From a checkpoint of a small model that predicts nearness at each pixel.
Training: soap at rate 0.0016, 18500 steps, batches of 128.
Rows from block 3, named by matrix and row number. Each number is 500 + 50 x the weight over its row's rms, rounded and kept within 0 to 999. All counts start at 0. Numbers have three digits each. After the name is the row's rms in percent of the matrix's.
# conv: 3x3 conv (model.mid.0.conv.weight, 256x256x3x3), inputs 192-203, a 3x3 kernel for each
conv.43 099:518498522496440446501536405571517478553513536494473476529525423571515398528472555443535480578443578580518454559521495477576498507461535609424437609609414516444555496483482539497435505486441503536445478525480541547527524533537465510476515505539459435483497517459431467524499551534476468578563543542468498586426431453440469577
conv.44 101:559405434435541520532434571514486533502499557563479474564433486512539494423565542475563438613564565444486542477522432569425536566549567544575440392583415416538512454543419516513449528498595509529564476574535471456435502588640556505520475439490478416472487516473523499420493487586499512485560492515506486520506418423554469435
conv.45 106:538522495501487549501547457512432521446535521563467583458552519599483502367556464552487503401534495567482487545492542546622533446453488499499526478478469428498495485478516526507408577464491502514529491489423488501482620433472471543453530485511492410488434516539482487503525476460440450531489569487481425577476440571379643569
conv.46 103:405479492461372576497487533504491513547601538495500430439512494539504513532476491521461545535592533441487562454474516485531674516480468510444531506563556495483453381491523512464568480500491514436637490538587511497469519472497500547448486570475471480513466442442511498525502457535495416528432588479473464432546592467502490533
conv.47 103:554471649504458519507476431540552425448516549518467481452454531500429436471524525436551478473504467474507446445559554521502535521537556564526489455538489484429528533532549550556444508482451486389502432477552591512567518522441450481598472474482463515430504481498489628416465540557538431416500495516494427559502400472458467491
conv.48 105:460655597624518437470540440444449455478576589481477516543488453517472490538558437499506459520458450524472500464381461562575503523556563534505382463528309471469462473446410428509475485529475407555502545559436480526463494487583503510540488449473478536497551490474514504507462589521543487478477544535543520540523605485478437427
conv.49 105:532527435496437545450591563561458487449459468508527518478528454497487479552547534525492515438552467449538489504591526493595377511554406497494478523532548491509554548523526435479412565451451406489509463519511554507514496506537525459399506507388426493461546413466535450436482564500611534506582540448551505440550382535495449502
conv.50 099:573524538524457389438565551533495442537563491490510535546409522512534467420431535484474533555583437468514475487429426459516521430492474489526491440551489472478436526463490439470546452479456525561502541481451434508507505384449467506501540476448492501532511496450504557416511541486446502530552546577482470486508473367534486577
conv.51 095:488367473476554511399472503501539448450428512590416460450481472505517475572467592503511469524569478494410564567550491520439463462577473574538523438533650502471514589584542496492441433513402522551513524453376389351475625494546495530539544424353556527513549421567502509435558512489512559493516532578507504492469495514498568571
conv.52 100:543483509490569510520445542491609425511516530435487490485534514508531438529458485485489456529510485601410599501487527554483518534555503485499485515560396568494471539661470479504573451566499513560423642608529435555365467496536559560440550558511389410462499482524565431546469505495525516510393435506454510589513554458520425581
conv.53 099:491558519538538448511531549494564453534486566455401473499484413556527486580543524426413534529402539558563536524533491407551543520549537511453375484413462421441489514546513491509431525516620502448515510439460417500598533597437549524546526442475513614543515459449495406462559486496558414571515556507458508543517514472430425467
conv.54 105:518524470453471556524357474486559497435413471548481407471504563555611487544421462461577484521418452522445585587426600554452541537390486415442512578547479490518432528461431493563471485536547558403592434621513507437486465386502480487473503444455537616494447515469484449534510602531488537494439507519522420537547478520560542488
conv.55 100:475525498569504504496523502482556499460455457517457458481567540463518488518457489506509558479415403573530351564500413464565454441507520516565393586582519433463413455527538450557499436556490498444462458522463525594515576458511444497473515388567518461534477558469494535493507466549541505523475429437469577452475384443511597480
conv.56 100:506462502494457560483508497438449568575574468547551495563600507505457482515451505514427516473424443452551565473488518538502547390542471546450500535436453414426478528600490517452547520477407560437433520462412543403481491503496537546416430509515435469576512469579417447468547493522518504525414488440524613481572420465516510447
conv.57 105:518357516525436463445489538504496537510490540486537405530519495542483519487591560576539489438477472600470452497534515554463489571520417547423474531602523484540556496495443519449506488463487549488478540437504432455583490541488478474497448572575537431539423649529533449483431448509502624466436488497492495531404546498472480487
conv.58 099:494520576537481489519511488541530532500560408479364540481468443517485486576576467490501502507503512582396430465501485510445508488528595546473583563539500518653444493463456479566490505596528464495527403406502502606531527497507494428441525571479499631491465525530501567431527564425423569470557567531502456459539510683474427626
conv.59 095:430496447478377542565591540419531515412475539484402489456498507557492423554508477545536482566510443467541410591507508430573501629442475519495493582579462534445458495495560467595436533487525496566539436486423541468583540496537503569475492374517444482492559508452481487541482408430500488494569547456613500546516455441501527460
conv.60 103:536561496403486430495468485493485484582416508412479457456437512543518587518492531494504504568579534521491562419466442471537448442457400466459489456525566411496519542502475484537461509446554487427571583532477383446508489413413500563503522450489544473513443545485454559508575495588385491412540473516567466515461503462543404508
conv.61 099:493447527454559540426477526441470507466436576524436478436560502558420468497545536481575440537400560489582600432379501451490513507527523504540522493487496539519527451559491541439392536489467469544438506441436493440528583520490480484647526491492611553559532465539506559518573507578506457585489486527451497483492486529451439533
conv.62 095:464507490496443475514495432444478516510470552514423575498527488505404513472499484583481618479546469615539613447483536575515504519485374478475492344466482473491412506440536479466577434583516508456462538424489439545426479573590444475574523543477525503542428480536463487574490454513489461489542528525460528460445435488526498468
conv.63 102:487527454463447445402464509461558426523548466496532521417546582468462541539489420514536528524517481497548532559412481495559456480535597511460523460473506605560629464538446425485491461491363509605537491456541444399504496497518374523480508526441489560476496461547499401418498484526526421491434589460437519425498588398530460483
conv.64 102:592501535569558476474440526511413465460549469496387495511444512536459505584523438474507508461483446434496484449539542574459401592457415502524439520515482547545509444477544523565417540510530505597502482455538445453660591536500433555440541510451505547518563365507525488479482540507524456530447515516521497482408514465430507478
conv.65 096:482453444586563465508476573518464427479579502492519500460518579499597492524517508426516587478481527558501553508442523592473546560485454439489481468453564491516437483460556508511527456581537476492443451588449484431452462450408526622478496441583503372457541587556444590476462411511463528425510469470540494564460442472515586482
conv.66 100:523501432547692571491462541492521493446438487462542407579432495508485466545604489516463476553473468393552520530570521490530409464510482455528525385487493441489487533492473552532530507519574485520536490520553518461448478486454586498487616481490496539574560490453563543443508547472494533531494477568529452454559497462458576473
conv.67 100:516440497511423394512538552513487591492480553526548581482524509478473535574459529492511424544534601540456458568632562520476607514415464531531434502512520508555469576498526501555455471520434487447582524542500534585431472483497396527562510442499596454480537621556469510498573453510515493486546519493472548497470433467495454534
conv.68 099:580551432498419466441530545503473539459515524599504454569541576554512465473484468564520377522514525505554459489526471561483457449533475472571596513434572478482512479488421513480453537517469455443392548465675490492492560449485500507533455537489455490496513595390490463510472525465515516560439438489455475465447539617478524502
conv.69 098:526491478431526554432555619527465558545537592474480580501447521528520529582469485517511493474450523436485447423551465565504427548355505497510529538499539502451524536489482554483445492645419517455378659525344443461411467574440539531543505468405503489432510499460509568446527503433546476430500541474527443450538398522490488541
conv.70 101:440472566499511501506501502508518466542474476573417432524476552493521451442490480500464509444450471486619558435535512529448526505446494473496492500462523403420468489500575466373529530409435479503585517460513512419498534475433485440392556555455503450379463414422513522432458521533544462420579501479508522498480422427457378524
conv.71 098:521422550477466439569510557509505527489545572415487550516472543484562416470475409474536514510529543451455552494455520576474516435482405496481559497480465459458508451526410524612521468535522546515350575492491442493498453631497630466435470511503423546364577575445459494453464473465476479384482508382441535533540401442491440470
conv.72 104:511611456396501406493572520423386422466465463499499497479522563501594459523536447514421572453471539602491513535579578441664484524540561481529453548510492466496501563440489590501502482551493497559485408423514450492500509410486468476559525507476484503443464440485442452578460475452478536529478642482501514452373477495474454448
conv.73 097:472470584497581472535541454449568493486537515464538407559520492559531552497444481420613433509388584540513524453415455600525552502524508499450501581399615509482536519542498486467462478431586527426454475544630512492529461560428588443459456489521440454526543547580599468522483583436489475492489480473517409508442487552542478538
conv.74 100:540453503428540581454479526510426567473519436437395451506430431578609568525513496529486369509583480470511551474480523472508551427478489576531438488415403465460522578538497561495434523473446459529484392439542509579523582568570456457361528489462490574424466473414411533444486465529511569469504532597520512516456568477458491506
conv.75 100:467487480506570448498477453546507541494565528513507547512504464478533463521510501495499488488523468522415575546548508472512554382400445558452499559540506477522468529571523472516564446399515507544532460532463391381464465526492445425499552407520465475555612542524532523570391478512597476475463496426497529550538527572346504476
conv.76 100:527592491600601494354502460454531520538471579484417461537540459442427507532559553505554545458516463442552513478477495409530489483524442500478509507587489435477504490447529460494521506497548499490495407495497486485471445437488543487388541510502519424508476540523522425473470437593555529515498515500475478495484489488466429556
conv.77 103:514436500458433468494544537513426510488415559538469513494422497519585505531463431513536449445538500531565431423482530517453556583453560503458513437458486452457500502562543535393498571533544518440468533489506450429500516546519459458458464452478553438441449617568504513426462478496475560529468517446464541466524380537567525462
conv.78 095:483595459483543575546546472542522519488479406512514495484463546492514488455546482473571545499464506449447590516578475439500575559535402555498423510508541539443279500520556472540546464488537586513530574465566470605433525477465454513567470591387456525471479448598578492558485526423491450548511560550431504385512542551498519446
conv.79 102:438483528608654512529508457490573466483483424460454520432456493471522340565457474466468491593447491410492452487559535599446485478420486567568535567544508498446424535502539430553519379563491519503492455545540477543439444494487554453491517610520521550492573480483488517516450429486611473530441549464438478540465545536472560583
conv.80 093:463538376575517493562526477406410421471520480551506524524550591576525562490532526508508515481519453449549554483449447499520481504548511398505507509519526590584629480473548401438564534462514498504586521549581620546525560476546440415494510460508373445415418530440502481583439445441529482478467463394469476503445479422480472511
conv.81 100:486554597480404410472478455483500545539479549575510496541559487475617544464501426465501524569454554463490458449475500557471440549533531511538496466483385539495458489492426484349452471401425541509498609428467510602525504554527472584499501540577476516498487452560447511515504465571550604467496527455409497442511489531412439454
conv.82 099:516552517456566450490498504402459540476533583497531449398435466476522585550523502502535490525585540528577545499524486539419541515490618538531537536533461628448450419488443520567444566565523572544499591517469530461500476480491491497505447525468518553428569482488447517582558509473444521426419474506544500509425431456617535480
conv.83 103:531395492465541534515449550538509506450487525463436456477469491501426576517420524517427459502546498429538446497499471529467528467460477544498537619479546571554503549524509506578456513527573540461477476433549475411519499536445548586484432475507477577463534359512438426516497442470538484504532559533474453458506474497502507527
conv.84 099:502469546511527381450539501530502594543532386432519517443396487566535474452495526494539431517492443552461453482515465403518490526497479492479555466460455474434500520603597493490499499450467528496396456530508494534505523630453455541391543505557502512529525461451523492502518543531427500553484558649504492425471548527527518473
conv.85 099:529440425517459540539529517482492492463531476468591542565556511418526478541566514486546484546477529362547522464487468553536511422596564536474499569541609547473466498521460478453522396485536600512545538540606467455444574501545536408475462415430584525449432448452519405451499398400513502486519430449472403472600505503472482560
conv.86 097:527452522438465440403556457399470461498467473518493497570476513477402520536501524495508600564582533544420550490478485577533568445510480454530478587396537566491461508586561615604566500558498490459496474488423516433403447457575513549506533535529483482411519490520515474442510530493525478478487530473583464551419530497432473538
conv.87 095:486462495527486600429512511432420417518459466537458424603478439412525543479570503523595461590522560505600532515481603522507563498513482446485508485507430417484517503513535533529496472468559454556513496524479475542471540483509466536467546590560493428478515547483482498454560522497500592538558510440516548462520449518439473424
conv.88 103:537596527510401482514415464523581450478476466504565483498520563543493496549481483537478491507555557536541615520493540554400448385463532522535480573397478499471453488561511472584452561455414467505458545560515616534490594565485508527533644457516552463529467442452467542482619607424377645519511558521529551501406469526405480498
conv.89 100:559536477472617588490435487474498557477535571480494539552540519529487466505556438554456559510445519488439545606450592419468545461424544477454496476430513428431443528526494474535482444447412418556487499437456571499530533396508440588498525548494414499531508528412577518514468532528503493487534508564525463431561547517486454491
conv.90 105:518450422385481462526517555450469484504465476517562513571599513417348497480547548480506523470426452562542505495540529549478527433390587430536491490478539519437500511530470550440554503525502589557468576412488394552521495478499493502493515433468510438513497464489444591511457498523499438506512495474493567531508503472573552455
conv.91 104:585556503603488557482490504453530500502502514529470509489416485649591431557414528492528451529433506501503451500549526424563469512455516467458524523516478419488484506466383619571556425481474504452486450424487442452493489532550574526474451529442440568521536443473427461520481495439489458572468524493459485512452438451562540508
conv.92 102:502588506526498473459586497478519443465466598482465542451438585559448472530502520498507418556465459544557497497530498488556393588492418561589488497401499467406522462571522449379539555482527483456439523544455512432438582498525526489508464537431472495422575361601495545502482475438526516397442443382522473485470543526480481528
conv.93 103:463519539506548495492508478542460447500557427454583474604583501565508427503513502540506447441437494512533456521514537539480390466590453603544523501500472505505421475514482518546530610462516526491530485414509460446491495607542388475450495487479424474466502533367502488532561587526548526520552635440494521482548429524538380434
conv.94 094:562441382506501563511540516510469536417430495494508445530654490470450550455528548579619519535459518491578526497577476473577588522452544529590515482664540423514482491545474558504543457515501419492479515553536526472511505512591590558608442508457387406566573462468511509482482435492528561567418531492540393576444443476537552516
conv.95 101:504521542549441440536536455473566566625496561573515521528538423457513435445518476479544533617555528473454541455517541633544478490500454521527515517483492512554571497539457515405569478504517451532466434598536545506513460520417457452440465516535468467498627571472501465536499527501561461487530566536532444523428518548444477448
conv.96 096:471456518494607467549531568462568467453431430467461513540560463443492456456570456532558567510521541536457454475500455532555433494365516526554437491458473395331455490533530443571482491511433497457513558579553470502458519552512515454538446493479544540547533551470501562459425490516531529517529443495450520572580487402519499399
conv.97 103:468452650484460506443575464466546478435476461471409585468587484557498526520509459478554504483424547521525568570416573490478495523510495467443574499457515530439465521497542519513464463538569494444374551507483480557481582478487459503457517527439487555488490496496479498473570525562504591441481517525501446478469508505497548500
conv.98 101:513574490442467475456367587516409514431543587488492510520406398506550460482516497447541497513411499510485479478325521537428485487567490523532389515514483475595503522576453569479443507452401465480506583460488473434479410621482489588549499464556465476534575595467431529583519582625490470487420487545514541533500341471499590446
conv.99 098:472558485456559444550446560518525500435522472559460425454455492458443510486471509538479560394536541441485540638481388543492570547531549512539504479518376497548571494449547488459529518560463470454456528473462520514524530507463472549505560563497554568457456471509530471462560548500515511483541545511464506545501404552442393513
conv.100 097:517478578485430524525517526480534491542488470490453455579506587486478446522488551540582523591508461493538515485446548512720451540418527465648508617460440518472482559437570610546517479493510525499543613509485489467457393597522601510487476471476428482566520548519567507488470484504469628532520552480459450477411511477575512483
conv.101 102:472535515484480623459545434478567455491506558451492471537478506472567509470470586470448603500426538505458435485444483540464569478540565398529506492574602457463577514465459505407496516473501507545535511478447508462632537404490556602390495508466491502520492489526439641481516562503517498567517472507493444508529579548498558438